{
  "model": "contrastive image-text model",
  "dataset": "larger renderings of crowded toy scenes",
  "train_examples": 90422,
  "image_size": 32,
  "crop_scale_min": 1,
  "horizontal_flip": false,
  "translate": 0.06,
  "color_jitter": 0.1,
  "tokenizer": "word",
  "vocab_size": 62,
  "loss": "softmax",
  "embed_dim": 256,
  "encoder_arch": "mlp_mixer",
  "encoder_norm": "layernorm",
  "encoder_norm_position": "pre",
  "encoder_activation": "quick_gelu",
  "encoder_mlp_ratio": 3,
  "encoder_parallel_block": false,
  "encoder_inner_norm": false,
  "encoder_moe": "top_k",
  "encoder_num_experts": 4,
  "encoder_moe_every": 2,
  "encoder_expert_mlp_ratio": 0.5,
  "encoder_experts_per_token": 2,
  "encoder_shared_expert": false,
  "encoder_patch_size": [4, 4],
  "encoder_conv_stem": false,
  "encoder_layers": 6,
  "encoder_width": 256,
  "text_encoder_causal": false,
  "text_encoder_width": 128,
  "text_encoder_layers": 10,
  "text_encoder_norm": "layernorm_no_bias",
  "text_encoder_norm_position": "pre",
  "text_encoder_activation": "swiglu",
  "text_encoder_mlp_ratio": 3,
  "text_encoder_head_dim": 16,
  "text_encoder_fused_qkv": true,
  "text_encoder_bias": "none",
  "text_encoder_qk_norm": false,
  "text_encoder_layer_scale_init": 1.0,
  "text_encoder_parallel_block": false,
  "text_encoder_dropout": 0.1,
  "text_encoder_inner_norm": false,
  "text_encoder_moe": "top_k",
  "text_encoder_num_experts": 4,
  "text_encoder_moe_every": 2,
  "text_encoder_expert_mlp_ratio": 0.25,
  "text_encoder_experts_per_token": 2,
  "text_encoder_shared_expert": true,
  "text_encoder_positions": "rope",
  "residual_init": "scaled_by_depth",
  "optimizer": "soap",
  "beta2": 0.95,
  "lr": 0.0021,
  "beta1": 0.9,
  "shampoo_beta": 0.95,
  "eps": 1e-08,
  "precondition_frequency": 16,
  "max_precond_dim": 1536,
  "one_sided": false,
  "adamw_lr_other_params": 0.0015,
  "ema_decay": 0.99,
  "steps": 6100,
  "batch_size": 128,
  "epochs": 8.6,
  "lr_schedule": "cosine",
  "final_lr_fraction": 0.1,
  "warmup_steps": 610,
  "weight_decay": 0.3,
  "adamw_weight_decay_other_params": 0.05
}
Rows from block 2 of the text encoder, named by matrix and row number. Rows with one number belong to one neuron. Each number is 500 + 50 x the weight over its row's rms, rounded and kept within 0 to 999. All counts start at 0. Numbers have three digits each. After the name is the row's rms in percent of the matrix's.
# gate: MLP gate (text_encoder.blocks.2.mlp.gate.weight, 384x128), inputs 0-63
# fc1: MLP up (text_encoder.blocks.2.mlp.fc1.weight, 384x128), inputs 0-63
# fc2: MLP down (text_encoder.blocks.2.mlp.fc2.weight, 128x384, transposed), outputs 0-63
gate.175 078:492536585468454524509485532416486487580495496591486512504539553489441550454576556519518456361536440430460445551444504439565552472454528491538588477513523524493505534513440462460413469519574460
gate.176 138:570489549450474529621453510548465523526562479487441587440561470511575574469433493440577417446539533555462552560508517532466415563564556573450515384512503404467493462447523505513490416446541529
gate.177 098:435474475558460498470630555542433512501444447510514545468487486498460612622420536555533462493429459529440607587489538506468488508449434500543458562458485496520498542502481467479395517610485564
gate.178 092:484346523441456531475534469487582479427595487624514458439429467531468474510436577416581434545482481480543480461542531506529563451492464495499522588434446468461522529526547536450422625492535557
gate.179 136:475378508568453545534571505473437521488478428481487447419437505453471557441463537553517545490482445388488463530474495575501412467539500530570506540548559516661383533569418457533519480438578402
gate.180 075:529483527539478413466413468488463511538519452435527568487521456600552506485535485502492523454438514523433485434397482455432467536480541534494478410441480469413464563497428454588505439547556534
gate.181 095:435525535477498532492518455480512471550424537494424440471515484429554478445566508500539459378531498483594464471486527542526526580492471423535482550584562514481490450489623516485483432551645566
gate.182 091:558448518441500544537501539469429484551461480507511418522552556516491484531541529543426581575520517502427518470499501498499420547426485435487519502497546431444601481559504484457571560527487536
gate.183 146:494484465383468475553542459585563502448556417479480459512619437508507617605623544459448531445437472472486585575489475546411554420521412470467466509517548477428452465498518431470453476506462490
gate.184 091:591495546512547483507517412557479553522521460444450555508571548540538467559466552589394512487415467504571529481489491611529513590577482529470495437555558433509546499415525534517523565603510532
gate.185 095:524540579442569514472403476498494525486548491539545509569465525473459525328623607501510497509493472524543488542584498515437491520448501484522461543576424409505534439523583480426457542490573514
gate.186 103:567467487600521575539492589441494486469476610512502447551547489481563500490506486531589452538510548533413455481514522417511569498497518475491491443525368517476529562447626494483540605535522445
gate.187 128:384442504551504478461499460475446561529525379523595531505423488585527483381529553503441520515506473482508498576557457572510530501456525492459581437499495572507408565489511503477469511582591537
gate.188 107:478446397587470526534518543452498434569443491623513495504445479527512514500512531509590418486464431512444558513518547508551499486615382571484455479596477446589561479470422460454522530575483493
gate.189 074:411506530442416469476479434589429516456393543563480575488552536541504511413526514563527562540507493480501523492599442540509394484613502513492530510512395532488531572579492480544479469516527530
gate.190 066:511512462541444479461576545511513532555560446463432497492558532518426619545542522525426462528649419534491560470508475464506467411444518561560586497499476493438484523513566579552491482460501367
gate.191 071:560565552527525445488455490474471556393546620518503386455375472492371477508434565517466447419486467462609425460585543586514489497504475495499424537527486504641544499458449509438452430543537465
gate.192 065:498503490584500544401558429494509512536469557443520479459410515503445531568576430443526469561502521612482555543558494469646574598517476515440494432566446514495478550519616493493535472561487500
gate.193 098:444409460576447558615518537492449510597481441490421500443468572533586504525465572532439524466576558492456462479425498493475524532477475523532544443581470528521492431508562518543487486519510428
gate.194 080:500515540433536547529566476530538512475516551492461489429423477497519563494524557466463524666377543616437511526519488484536467537534520460403418470558464460545476524477442560542479600452483491
gate.195 083:478512510544554434504487522464502529580569483500436501505489507496511497551529541431453514530544549469428515514592541506556476525446436511421522474546606629394453485554500448438482576476498563
gate.196 070:493496435552464363541404531558509452547523498453592485557465582469511556470543459470526471502538506549502594550445522535592452519414535487460516482487540505504469546519561476522557456481477534
gate.197 125:591403397457461510592522605612502499552470473569523504583528508485460481395506508529512421509537508510531571462590544401512520470531555450529502406528497476436472437473468559564418503477461515
gate.198 115:512497423428437485573546541603520472517515483486434478416418513483524565484479575495510437535423560465473477567460465424536470553502547433492535554500473534449543530506582532526563559483518480
gate.199 091:499522488501379427511510519452542476569539447513386458479512463452455501464444537445493483497511575447512468565494531459531512527452447466447450499496501452511485431545423506372524396457495471
gate.200 066:507505441520520496469511578455435615515533526542488513526560541439448464553487380525437489364458533413451524423514516482447429437537536492551465557390519525490451534480592573483421563471452430
gate.201 127:456509526548622471470519529483589515463529514483547454435563545483436418477537481514529493515494551509539430445499419507509617503512389477520455440535462503525434469420550570527481614474557526
gate.202 084:538452385439467528471417509475515452498480517553550624522461456596509510472545558462500406534465504556605562539543512514579494419573559513453508504521423484480371493436568466516499521565492521
gate.203 054:475543488491530536488521535496513474514425426410505458513361452500510439421532557493536522618487549448435458459532467459501435427535489507494414465465460568487479516545404456521456480581500424
gate.204 120:594505407536546434563474609499477543481500535488571509427490457528515470412399568537538533523517477584493499534565506478441533558486482540488598454466449543471515447431523457528460444528469513
gate.205 076:485430439463409460446543441543450518540593505530405523487485508525462468416524472566545422518479518445548521410488446432596556459508534486572480496363493515507523534512546524533416495535571524
gate.206 075:497527544457559524438494446511532514420461472482429425549445548478409540502507482445424523420455447472514437616457477457507455470509438471531469554534479463558533632465518491497549415475447414
gate.207 073:579484439470600458487588579446471588538494469552455491606452503467484422484409524517496465529613547457476470543538500574560475467393439499507575532512454532600522514461429517516567421513505434
gate.208 084:454454556528457522539521544476590527468524482479441509537503477611557553497426605453539521546485494526543447523458479561529488536488495471553453538567486401601446468619495513516511586521589461
gate.209 102:458495467508555515477478445469556540521454499554480487497520521568477378536532514441476555471477535419517461571519494604557522521505545541446465411478498494493464503601505489424518453397546399
gate.210 067:578473463555465451456437541514497468529502540504456437523496435468624551517539584425527547501494524588512485554483532556450578493580502469462404459543458535532447513551509585434494520469539433
gate.211 092:504502424535514517518398509419517378512539480437516440520513515422578460429541500589493465564569484442554484532464494486530476514550477483503540586621438449526522550583461505585537592554536479
gate.212 120:578544557534546488492545536599455557523500401511355460487491513423462496410494508460496492481588483563504477446593511524499520489554486466460462491523459529585471380502462564582481491394581567
gate.213 083:518521509604575430485592507532488508550518560450334503557480490462496488447575505570549517504517535396530531559474479532587580488487507546497538517576503470442542461548505508400610548531496506
gate.214 103:532527478541422476392546519434400573527569489412565540511427546445390490559505493540538593506463559549482519508478543524420464530511544462506491499565509525503601546468512472509522510663583570
gate.215 094:484434569536570513477550571588478517412536524516579508537514456521467414443485445464534557416537553467369477499499472506454542467435557484426501447514549510451415521500486477509443498472586493
gate.216 069:513549612517420447458469610516436543487465492517546458543480445528544509529530481545516495636557572515530515567524483411624534536467499489502563497478538471482581547476620562588562446458402512
gate.217 110:598439494472470477508570441500528533497530547500466483481500490501457550425506524553545461507471466478519521464556527489541469482458545395513481478562476472490594386364526592558534568527487596
gate.218 072:472554503524476533558525561537456512477396416461471506555471501588557508524502437618494524486496388610563474535534491532511482553538465415510517531538493441493549560439450558495537467464359527
gate.219 108:589509540478489483447512450387453533638505490415553500569482543517528484561519432541524546506565510491573493410484361490576507473540538413468487456481435537491544531501491520486474453473473511
gate.220 080:514531554478595594500491544449483521394457430498577485453492504439520540558501583534496459421515544515623460522520470467633556542464504514441471499522406446572562541540534431500542465500503514
gate.221 084:507543531542423484440550567552483572470529501523571476560506524510499513488470490521476491428459407531511510509442574495516515533431476482476431487429453472493499540447533469450458558529496543
gate.222 100:438540663528453543517480538528462458444592462560514408530404436516442521431473488557537474580481484495414598455546538581538508420513473443491518518468518466502497519512496494446509460498569466
gate.223 103:523519437506554494477384516547481489491538433447562459498484527596464551515529530460437494530484480598451497453525485556445464469503488535597495462480558541524353625481499491542435528376557460
gate.224 107:479532583411476467489532419463471566512485520408452442490525456532561507506543485597464566460450452451582547559501566569524476542598519453440479372497541564553547415479508522473516498511417452
gate.225 091:574464472572519607489450512551520573559515514417387464449483492499462585569412594496474532529536487515458548475406505486485490511482530466591509523525485523498492485521485563454488445499547484
gate.226 113:540497543513478466544543553500534476488607589429494423492471467600461517611545558485540534527512544528497550412559542468405615478425493503453504452463461465500408462524501537447473548550530563
gate.227 158:470405468512561470489552357543519573465491555499519591475417533399528518506474487467400462473494564607475483432531529551428539429542511526537499565585557480543399495404509534435463495492490567
gate.228 058:468470446562455496560510537465419524586585481502546424474503412453594534439490495486419523436464553591467502501490490523469490538539502528422554520531564524486509486516497532535499416538535424
gate.229 083:410482585479468596512478584505447525389515477485614448455459575509511451525525503583557563442464491586576414517481436512528489578484494517580459467473530435518427494399549543537523512490533551
gate.230 089:564585499627540471572497559516598580462498461505440531440423506475473476489478488504549527502472544567465472540501507449488525532587590567584443544543510488505501567464495438496414457517431528
gate.231 109:458475433566473470530538508455527463574559555498481612443531460423523489514418557501463546571498519453529526423461583444399460547495489483442552508518515470532542486490469550556465438478535516
gate.232 075:548564473485441434514469548504496460479488533588548513464479622471503546519491479552552488337574435522486545446451489458486449551492526516519555489537446444487390444427544490559590471548439526
gate.233 130:620446415490538491537490465463508501473528438602476434456494447435400513374508477498602547477373509480473555498495492539561494420572444529445439565459469464515507542520488496472551476483436437
gate.234 087:494421508567426472491437448454506502524589478482506476477565480532617389524391575544444574478413498496541503434538514578526428511552508466473518577518494485464532410502488508574477446486499520
gate.235 122:511504470424438552435566462471478586503581472474404537494550426484463640507560539447454490462523435592552475488497531463446487433543552401422458574522564422505410416540527532536519445553508512
fc1.175 071:561475483607534437483525504480614494483478519525481459494468547519507465513536361518533542446549498481476583489521463530535548509557541471408453508575515507527495409405501498412477518509446621
fc1.176 132:451555522448529555634539592597493509486526499509492540501608458428547465363427536533430494512478517537549581580480477535457511514507525548454520475523502455493551458426540499509607506487481453
fc1.177 107:511528460497506495541582522483572489504491556483498573446391485499448575535531487515612513540532476490511533534598471527528567588531453528425419484489513571508588495419529556550549512508490526
fc1.178 103:476445500517414456550503445450603514398545494540513468428508510531435466462442437480523492488569477418545479497582413497519488504483404573418505583365499538496588509435562505471458542495459515
fc1.179 117:479529588459483505524420497545394460433525565491483496566495498534577497451490440554388423473535442455498559528438524546438442569501494490567433484466542496462494549491515591520489431487587442
fc1.180 089:466476498486482532451565538546533520475491481516506444495489506464454483501482402472422450526480509446544460582477527476531640429507459451517525522482403503567480521462431482525465512454539465
fc1.181 093:468477557522467485554503554458422467498409577488416441426499485442526546435479489473485456425524567469599533424506551521519526536432464476560507614539586477563444470522608605532554439482617592
fc1.182 095:489509556539522535459462510541473457491489590550505518448469509494515485359407463513447503451468468611531546483503462588462605453486559552480521427528386538456390532436463480508466411539671604
fc1.183 136:469476618488498395522552437471394499444498508468449386416527540543524454612524557486582461417507455557528536616519475507528525454508502522456531509584533517489439519516471457532462549443505524
fc1.184 095:497534542454488537506490508531419539551559469475554475545554548437480585515503528351501491548416528523497476488494522487468497558617429489520555519427532545469492549448475544350483456570518483
fc1.185 102:533438551426518412472476475564470615488512518418462428474480563483418465480470447522473531510536505435505567590526480527432512532549545458447536493474467491531512410421406535480476424508418470
fc1.186 103:478458443464514445498458410516575570437463451525548489444497488518460476470586443518405503489526529504485473539534401589535481539481516586505576559445600601583532462493462462531473486478436520
fc1.187 123:441506504593499492571433545451423554514568383488553560458422545613505552469425468490467567423410486527542484515421420562439541483591589568481508474415553500473458520425515488505498457546540470
fc1.188 099:532587481598514509498424480478450505484548523449483519444494566463518502452542517436471519484466452439530590551496452542480485529428458467624482495487494522443584511567554504500501515508519518
fc1.189 079:514453493450515543459502504525380543565577503490592568414444437453559511466523527536497454598532510525410473431550553475512454482478461490500582467560424531486467506491514476498546522533505478
fc1.190 081:575506489548556509502607535507577463553428466469540447502507496465554500596438443542407527524459545535460520480441498486464454474572443433563470504415473498454519547450441478508435538601497549
fc1.191 078:521531471582495402516467473460510519520519556547582385535567442504513575517575479508505495464473456495525462486467551549472539471561479494542575472497546551559422536464541540483464422597562436
fc1.192 056:419523458480524516502523533513452478549479494432447550469455475474548477563547467470506466504423484483556555634472498456504451548484406485454494559460533440473464530529596497414528478493437490
fc1.193 099:387436509523523515520527478548535463571428483494518541489526540497508441540508555452469560412588525500444426517484508468550397467395589479392471515455562524492370519539606516594453430446491434
fc1.194 084:466476536456498471530547417416564511510545506451573395533532492606450458453468467480450608451552518545358507431582495457471465415491385470516575539536428512499506467493414483579513460464464424
fc1.195 084:474510546426455437436507514546494449402418460494529484565547522450507460456488509610417545569436441534606468572459483565476458484457561554506477569463514311470515506514434467493467448512429565
fc1.196 067:522470440434542464471520399509486499525493542460403537540471531500465497426521604454514599510486536478470465521424429500487490493597540475497599528581477481591437463478462513556556507543566520
fc1.197 112:520436530548589411432507511525497567528444451546522426577453467571450515491560420529385385496541498524603605464516565550543533459427466505578527471524617487499497483504493485535519554502479536
fc1.198 106:573505561545552522511514475422489413447579543595568544547538586493518492615521466466549519468528499549480491464514556460445492429459518523520516512473432519557517487477478558513439455505478588
fc1.199 095:505504570457392501533526464469587427539547461519388470598537500509417476511447463454452528476495569479575480560483505487538547529479472493414515527507507408479515463478466559388562433601456451
fc1.200 059:531563603632507536482495575546484536456534468534522429469500544517477529516480505440513456539528470578435555478484535435535413498451556588463459435442518528447502569471503489504488453506593505
fc1.201 131:480488517517609437485503527492581490432513501470555476452545515505417416456536462535552489470461559512540488436486411467477589517463381443523466436542497497513410454400523537500466584475503535
fc1.202 073:508494565574388525522441432539376451597506486440446501467512528472525544544458527533496488458535453455445515471486538496515477574448544558560532546472636469535425460598499519499592523540537540
fc1.203 068:440468511437463517535464457408483573388494409456444486530419545402456420495459481539502469410534565523538536431616506474521478486519500523587441469517503575543592487552595561441501501537525508
fc1.204 110:561457429490527480530451620506484466405511517597466471510496474515519424398502559511540503534491497626461538541551480398444427478523500525495505408596455544414505443407590497517403468572489472
fc1.205 069:499500504486553516521474468391481420555506453452502506447523512417516528396494538417549566607458479524537475506446468519498527487464527450452497427541472444514430458585512541475558534436493587
fc1.206 085:483440543468544539535542570529506425506463446414431434532577464569466566546442464506478551532469516467480441503454516475469540445449524564497433410508507474599503510516527527603529426496619397
fc1.207 073:450501505552507592575504469512482521525485569466507440466518459521504514480540456480475549471525590541493497509453436469407493486597517541426468362473423587581484450556496591465424522379487467
fc1.208 072:523453537470420505425553528589404549522495526515563477520444498470451529509564517518492525488408527530535506571523469479571594542592500459405483454506573546562500507413466489482443418515517544
fc1.209 108:522452460544366541475578519504550523499493471483546514512480526484442482451483486489600474528557493425644511461529411455477499545412498526494514547492509452509477526382450487458516426509588590
fc1.210 066:471516514437542530540474544476521535426566431521557552512484541539489548472513498534501471524549531443347516489491393409527516533437439567561522470409531515469452487451499401401522556520477567
fc1.211 084:535515465532476496518375569492454468533556535461539488461492444521427524483587477553557502481560511478511451569511427502494586514463517523516488562539547464570441438537398439548524521350524476
fc1.212 125:439505491492479519494458483419521423504479538472662524521569482566501530533455535571537559561441491439547552559509499449526500532400491529501495530542586514488546644512523472429530495561427453
fc1.213 080:560473554552529459546405543529476585463643586517617524491538398437434570522524499534494479552537471538521508467476508511459564539560537495451588520565539494494549456534465490516518485454493561
fc1.214 106:529448557493470571451431517414469531501489509424508531464412530662497432483507498517483541484459539495441618491424450515553504466526514442618494480460451512484528482517574463500482528506472485
fc1.215 093:434499514611463506479469483456536535523549502426548550386585557564489449446502386521514547466466485472463464406579431497558486476535579544526442465492537531441485460449524485569490524423485445
fc1.216 071:557497550481503449559452550490525594463472457470562510553486499360484528500434505516581500525452538584479597496548503623468547460584620513466467503491441526454479559531517525520500463425498527
fc1.217 103:473533541468530432499512605457550467400426515541504407517412505523483428447484518576515573572548459466506440437483397573499471497529456506532471602454601454564526473520408562464420498510612514
fc1.218 066:496526493473474499505539467577478488454453513464515483650429538561493460561563503582545543550467493545457553527503465510536400542519446418558528555516519435533604541469508508536607526611488536
fc1.219 108:584487506590511436530561449456501447554469435483448399563483606613596489553566458608476568481512546518482622440511489483574498485510546466516492402481516547448579492544431503540488486525525553
fc1.220 082:471432569587522437501446438487454509471513508559481513538481564518442553511412449514475542471528482522397552413509566509423536431530534508428549537451563504469470506471409457492480445591467376
fc1.221 086:445529532466485554484542573418464584498509489480459467432491395482489497466432494540488564451590482505489453460442527486411501497463480580507531444556424466516455399555496482491483415544610469
fc1.222 091:570504476520518552539508447476498615523529592557496500443511577455578646435540529416428480504519491455504462436500467494483530552464498506488574509524428494532487428555516489626549555531547373
fc1.223 101:578532467526519489575559478557601529510434483491415571432464531455527512516463497505566530424544503453532512512503530477533438474499551557395496532521470479418550394399475471499527501601391563
fc1.224 111:467558600360499430611484504472474484513524509436418489438467497526506598566541565553483450438514498595529584460504484534573434479584485491489530458493487519488544503448545486502502511537410473
fc1.225 101:467482521424532376479532541480470456428499534575503485595525528473518394444526463501498437442487491462488483508570627529417508495541590585524551526584447513469578540500464494470482511523501540
fc1.226 102:460435450508606484456500503463478535463522466579475567555468414448530433473512483472436503544518422514446526512484489467440489547532462480463491586540481602454564462497412504562482563592401461
fc1.227 146:522430432501497445542598456551421545497564524441564581550508594481503544465494538526507557492542545474552510484553465552393586468556465599466545446581519503509483473433522508387497530501447554
fc1.228 066:497536467523543402574547457526465457534459518465589483507515608490568374526382525536493608478506499531501604519384534500515371508599501544499461491585530544528545498492432502494482423499508501
fc1.229 079:445473473453479586412568577500456431438509457595424497485461531385487445611516406459497394405523557465448483494517545526437577493459606461548487490517562482531537498598558496544508539537467554
fc1.230 080:517443512432404505465557510375456468576509574556535563551508518483507522520467499516535531486548437398476454519406537467485439568445517509434544500392502592510463461444544451476496516379412536
fc1.231 111:394537537488496449469469525477554504482571430471517546519537521486538488501448489528501515570442511492568623424550610452522507522424426502466495526467567488485586516452467508468511384494475525
fc1.232 074:479479458518505509445514495495437498479487447509530517531536615519484511564573486543497496551411491534470531514428561521538398547577450508463426446537441502510578414499430450510538490560473526
fc1.233 119:498547422524501469366597493569400550469512637520421498480524477460448468512449474440537503406469561490439472540597509538443463444465504532505535556607472496574481506494538576633478484437459464
fc1.234 097:549561490475592553563514509485540483471379473521528518432464552526468589483606422505546473506595557508479515491515480430560516492478470560483437464461524518542498581484531504516481584505510492
fc1.235 116:491510468501431591491526471451525545525564496520403481464525489551493602474543535445533518485494485576490540455481504450476478496529563456502493552502587476551452411531602572597549503558525548
fc2.175 072:456603507429453564472485558510407536440469409560566548567541540533468543528562545446480532428528539481560517532470496587474494521493498442495563520448590577480527473515445438453468587440544509
fc2.176 149:546463518472522485441534458403527538553525521464539527495463524479503541591592550563476586494532480554507525416490489340473620414491558439490508400515446516447498558650568568413538555514513492
fc2.177 092:534433481481406549491581512452512475505522421445396465571365568448413499516539517523530464553550518488468559533523476516465409454597495467470471453483434575492446500537524466497528487530484494
fc2.178 096:500409551365366546469413481513499423413498563523469507453408494512394435463506516393501505514460492542447539444609373477473501518462438440413509631407516544508554452486491472515457517531505491
fc2.179 111:540399498441446461479493443511590541492342539537485513504510399485510432475526466496563456498503538523518443408448563467461477485550440440485487504486546467461506559459551512466530498493530482
fc2.180 072:504454507530473510493489505436486563483501412478501650468559461459504545448546388521423522500457442499455502490546506541524481453495500467561423458440460436457453445495455481521550484463502453
fc2.181 081:546451561468493444480589550522537487498504543546453442500498570399491539520507491519563406509529568500437524426423545504426461580484538464438387407538518588464471501498435517507516581497577449
fc2.182 097:530478448521483505408528496548501467442443516632403468528622500494451542495517541484511539418563474396586461562516484487459417442508500521497464455521453599478502555530610488475541564492508530
fc2.183 132:516447506488510582479462585558539545479478508575566492522471521530464490524501450536531501482496486465468466504490577533482540501600343480507517447558528497461459503545457620486466486537515569
fc2.184 095:535506574501586501481520501550453501433527497573469485480450496394539513550486529485525509544544531503521523465475479535489435449568523497485501463381430493476519614546571521396572414577439412
fc2.185 094:596473530512574495506463482451506560586508605466526456331508547529464483534506438438555445444446569439549471547469449501401488567443428535556560389448490501543564554511446536527508485448503490
fc2.186 111:544525447502475486542524432533500403478521363524536482503451464479547509437510416488418519418559522508492503487515546472517521497470443529544512533577470471428527457427429569423477460493463540
fc2.187 114:550447584492565436563545579469571565501495582430474538538533409479544442495506523487537557546408410591437457502508448517473540516484580477534591436468499521464505429463483458467458517528498416
fc2.188 115:547499526469439434568538532539598448572440441496434526510535516518529479480487543479469534516480555488532477518477484571477462498459577548455583585403589462550413592578511470507538516510384466
fc2.189 067:532404475497420540517461470612513478551571526429548436583515500505501518432542481506528529505553478506550515513544580399545503540478487484443555452597519502487549586370525438450475447492554519
fc2.190 075:545514443551466417452448577556500530563464590516504460448408538586488560483450459504467468502486351483457471479446407491538422467493546472436607509483492521450534493491480414513504459546571434
fc2.191 057:487493388558489476422510488504479475463469496535495505584500543389473507479485482541529548444476562482508406516559528517505499503543509506448470588551495482551502525465471449448535515499524507
fc2.192 067:614537577463481564390534520526548511519538508533518534468489534494550464525518526545424522477434535556472586452401545454568552489394435497584523505507499509450531510484561580505501514550440482
fc2.193 083:459531422415418485540506525515546452552380511536527479517481632505553543512522510531469480544557493532494576539561491488483471576548544506451517575572591501606508490490450561518521340513487482
fc2.194 086:506510441538461563589590512548475384412538510487583544547513499574459486377552504440452545447574416558491487497590525409455465493503507473492562571517479462520465525470469428519419414478498510
fc2.195 082:478452501512387506527464463491504557493560469489457531515478537547468512500420487529482514414539538460423502551520567500468566489410512484459602446516531477396456532536500519476395518442509456
fc2.196 064:489507477414541594457491480460459523471494517558379551483437513432605496510448552468502528521560462483519376524571571488480575392550468546486440523522444503466532456404413513409565442443566557
fc2.197 126:507508463474510516534507491517418492452541529447491478423563453404515500463467619517494507486583542483405402444525453471432542554514425448376397578509506442508432498506548518513494556543479532
fc2.198 123:521579453558534477498512576508487477482585465504468536563498469526533530408439542499481487446519391418570450470494416412450520532526446487559466525454557524451505573429481496556505452480524363
fc2.199 097:484472521537502550490525419566478521561465499477535565565422466529510587483572540514440547418495437546511472533508491556481520570529547491538461498496506575435530533546451519465512518509538465
fc2.200 058:543558536533509540480584484497542513530535496484436521513544563555481537493453477403559392522569483431591510482421604552572484482474449462549463484517518533573534530508429561414643505450392560
fc2.201 137:573536511431567490492436452490519525487495549525499513523545549442523465481577510422558478597606347437498453397489440430457517615544497462434486435552541508498448406539569485455533469534498513
fc2.202 086:538420503552566535510457550460492487501434549488425440531482505426637505540444597429385494458465507472490459582546432477493412467446534497409419459535580501440533550443476472528451438532482600
fc2.203 062:449495486416486449460422566524508542558499591536483445524394532551434500490508493530370485612530474495448524453522503545546582447516439490526443477580586504495570507415504480571535455566484616
fc2.204 120:468435509533503406504448428554519498547525451533489561565469478424463592588599553471500496490548536439521575490516464500405510521474547527520478562460555568514548467541450507456511575495512477
fc2.205 074:496478566538563450473478443517493499505489551484479481568532380545535479481515478570467538502480512518498682616493408501543473555492498534509501554459537519522497471511475549530439536488535526
fc2.206 077:552546443490502564441474498488530473475461553541485520443531457550510495581506444504523502471587385459429470533438499440524495508481486512463552564582586582512526587609458507452484509415622501
fc2.207 081:555462442500522508600497504458543464442556443417524501493601489508521505452427553469433486574479559553462554475585456397458535627529576504420485504509553476534500504447417475593555455488453506
fc2.208 083:546511440532531500516493434569574540504520497426506442383456502570554515466503465498526605515565532497454559447516451427537395495492403545442496556530509562519437509531553505468540534585548555
fc2.209 094:525479440517504483515550538541473506504443622426632532462480555520462501569477524453484518582570300460432474477525492482579530537578461511477518530541482485526582489577494545461647541481523412
fc2.210 070:482417537550438525406486442517581493465448513515478471517500508554453431481521594569504588539484436452446509540536441583517503500472626477556520555569527416442572402529511509491497507533506525
fc2.211 085:493491437467450477575620509490503511504420508560465450434453487523594562576510532499508491488496442524489554534483405469510414412492532535537623447519558531506453449581513499462483457401485401
fc2.212 112:503504528479511519550506445540470524483493399527492540543417433513446562503511523518455596583430507464472538563466527481495595492458527524515525523569577539582441431581493428547409474448509576
fc2.213 086:542480434461497415468502443527505544473529487518589535436536464427488566553491476526533498411536468575508499499515533413556458505528492487572489515624497561536474498416534488470601417477407572
fc2.214 097:491557476508532413515560488467480558472395477435537401463612542589443382455482487449510459451458527563439420380547480423499532474469391518430458486541413404482542447397545506543422516580476554
fc2.215 092:552506475509412454416507506563463495494523530511473468500506486561535462590540554497474532531510573564499519392513441498451456467398473463485457498524531520624511479510556453452470434572546526
fc2.216 066:491469512473438470529527500579567516503548481463464504535492482591468508421506468444512471551464471496473530381484481414489490583450436550415531518475484436426603421612516463494548490561511494
fc2.217 109:541623469493550493515470564479584516529533471467494526435532510439507523455436430476499403485533566561399471613446518457510527525551460636569513526430486433439576431519507455545542528511533450
fc2.218 071:466477436549457516541515506587344513502437584512566426547527448506479504519559507494534531498494466559524566537518501452563519459581497490494440524526529510496434388521585432468575504448476553
fc2.219 110:465548517503558446589501583488521483489426559396518459548552463508576533411465427495501492451467461405515526433541494589484402529521496509501474518542523513592513451582507605520454505479565392
fc2.220 074:528457416485497448430481517495522532465557574462419444577434610453536511570406420560493479482584521497567508431448555469516441511463452535530483471458541531443533602452450558488558479497593537
fc2.221 087:522518472446461422451422511465475543491470518503506512480473521463570525555510462499438604435484575456559505537396535467560443447614538571449553492418487543543523481431472545500483492557512524
fc2.222 090:439493506494429526485488552534516535501530577445433564548500472520507422567500561469529481546565443473524383507513368466474536555623547495508565421486376514462490540517502519528438548446569468
fc2.223 112:517539447490514496508494500521423461451558431496494460453508472428502598581460494427464504593466463521459477454492470450585550429521503496493481482490540469460380494420419555470451420500486531
fc2.224 103:489513455543591545441497485495570423460443522545479496487450382536478465484473400517480578466504427483523474435460488529423508485566536388469564475493526487502405427567551529455457505568577528
fc2.225 098:634469521543473466406519529435491399595521441530532535488548391481499536496470422518472486490485526487497524461565501478472503491468503528446516628584566489489475428510503534489481489360431431
fc2.226 115:577485532481638427472496480456484521570421547519537611469492503462573469572472552510492498529537519603508460563580435367424505518493466529455510452491502484513485497540565475485493457511483557
fc2.227 144:510483499446527491513471592470417483437482487500509470520557467518408448474481525401489521600474587450455518566543457505528529605606615477534487475499546535470528424497422502527530500475494529
fc2.228 062:460607458553605484518513499487493410474495474480521458521519544441470524523455478510553489479456490469451463462403501593493479458498486479514433485571416455469528485540430411524592463545483553
fc2.229 072:484482602453539470518562611457466538464487568552525515494457478558496492546545420525493424489486558503488510580570494521513473506474590509531442457486569460510452542458574571520481500459527516
fc2.230 090:442550572511472440496492565545590507495578527475496557519481528477520536547454421539454526592558490352515455486500581489525488565427495491516510476562554454466521495536468531525558528422522520
fc2.231 113:493462510467476535566517474532478527600529515561549555500394477475596617558476415512518545455510543542524564546423570574511528517496440553446472497500501477498533516423502529484626487574397501
fc2.232 072:477508511514442485532480508491415616499512544457423399433536503533458510539516447525544469449510514494515450481514458601559464599537408490487498515440528483439474537520515437521575477463431493
fc2.233 129:488428511524601519539519490457480510458556536476478474531464514437542500475576555490527515549500461456463448417549532480559416596430562483516507449444516520513542467496475525510605612455381486
fc2.234 087:572628475566466543446526526535592528501525432365439511508507553490516492494559436555499485482559541529500478487458458469503526500583521579489533485540456477578531469423574504498456542536503446
fc2.235 113:516555523483428479515455487470605432491408451397506503448612383529441500534531497504388468464467475585536431465569446561479504517538528552429414526566469534528515449546495609465569407456446510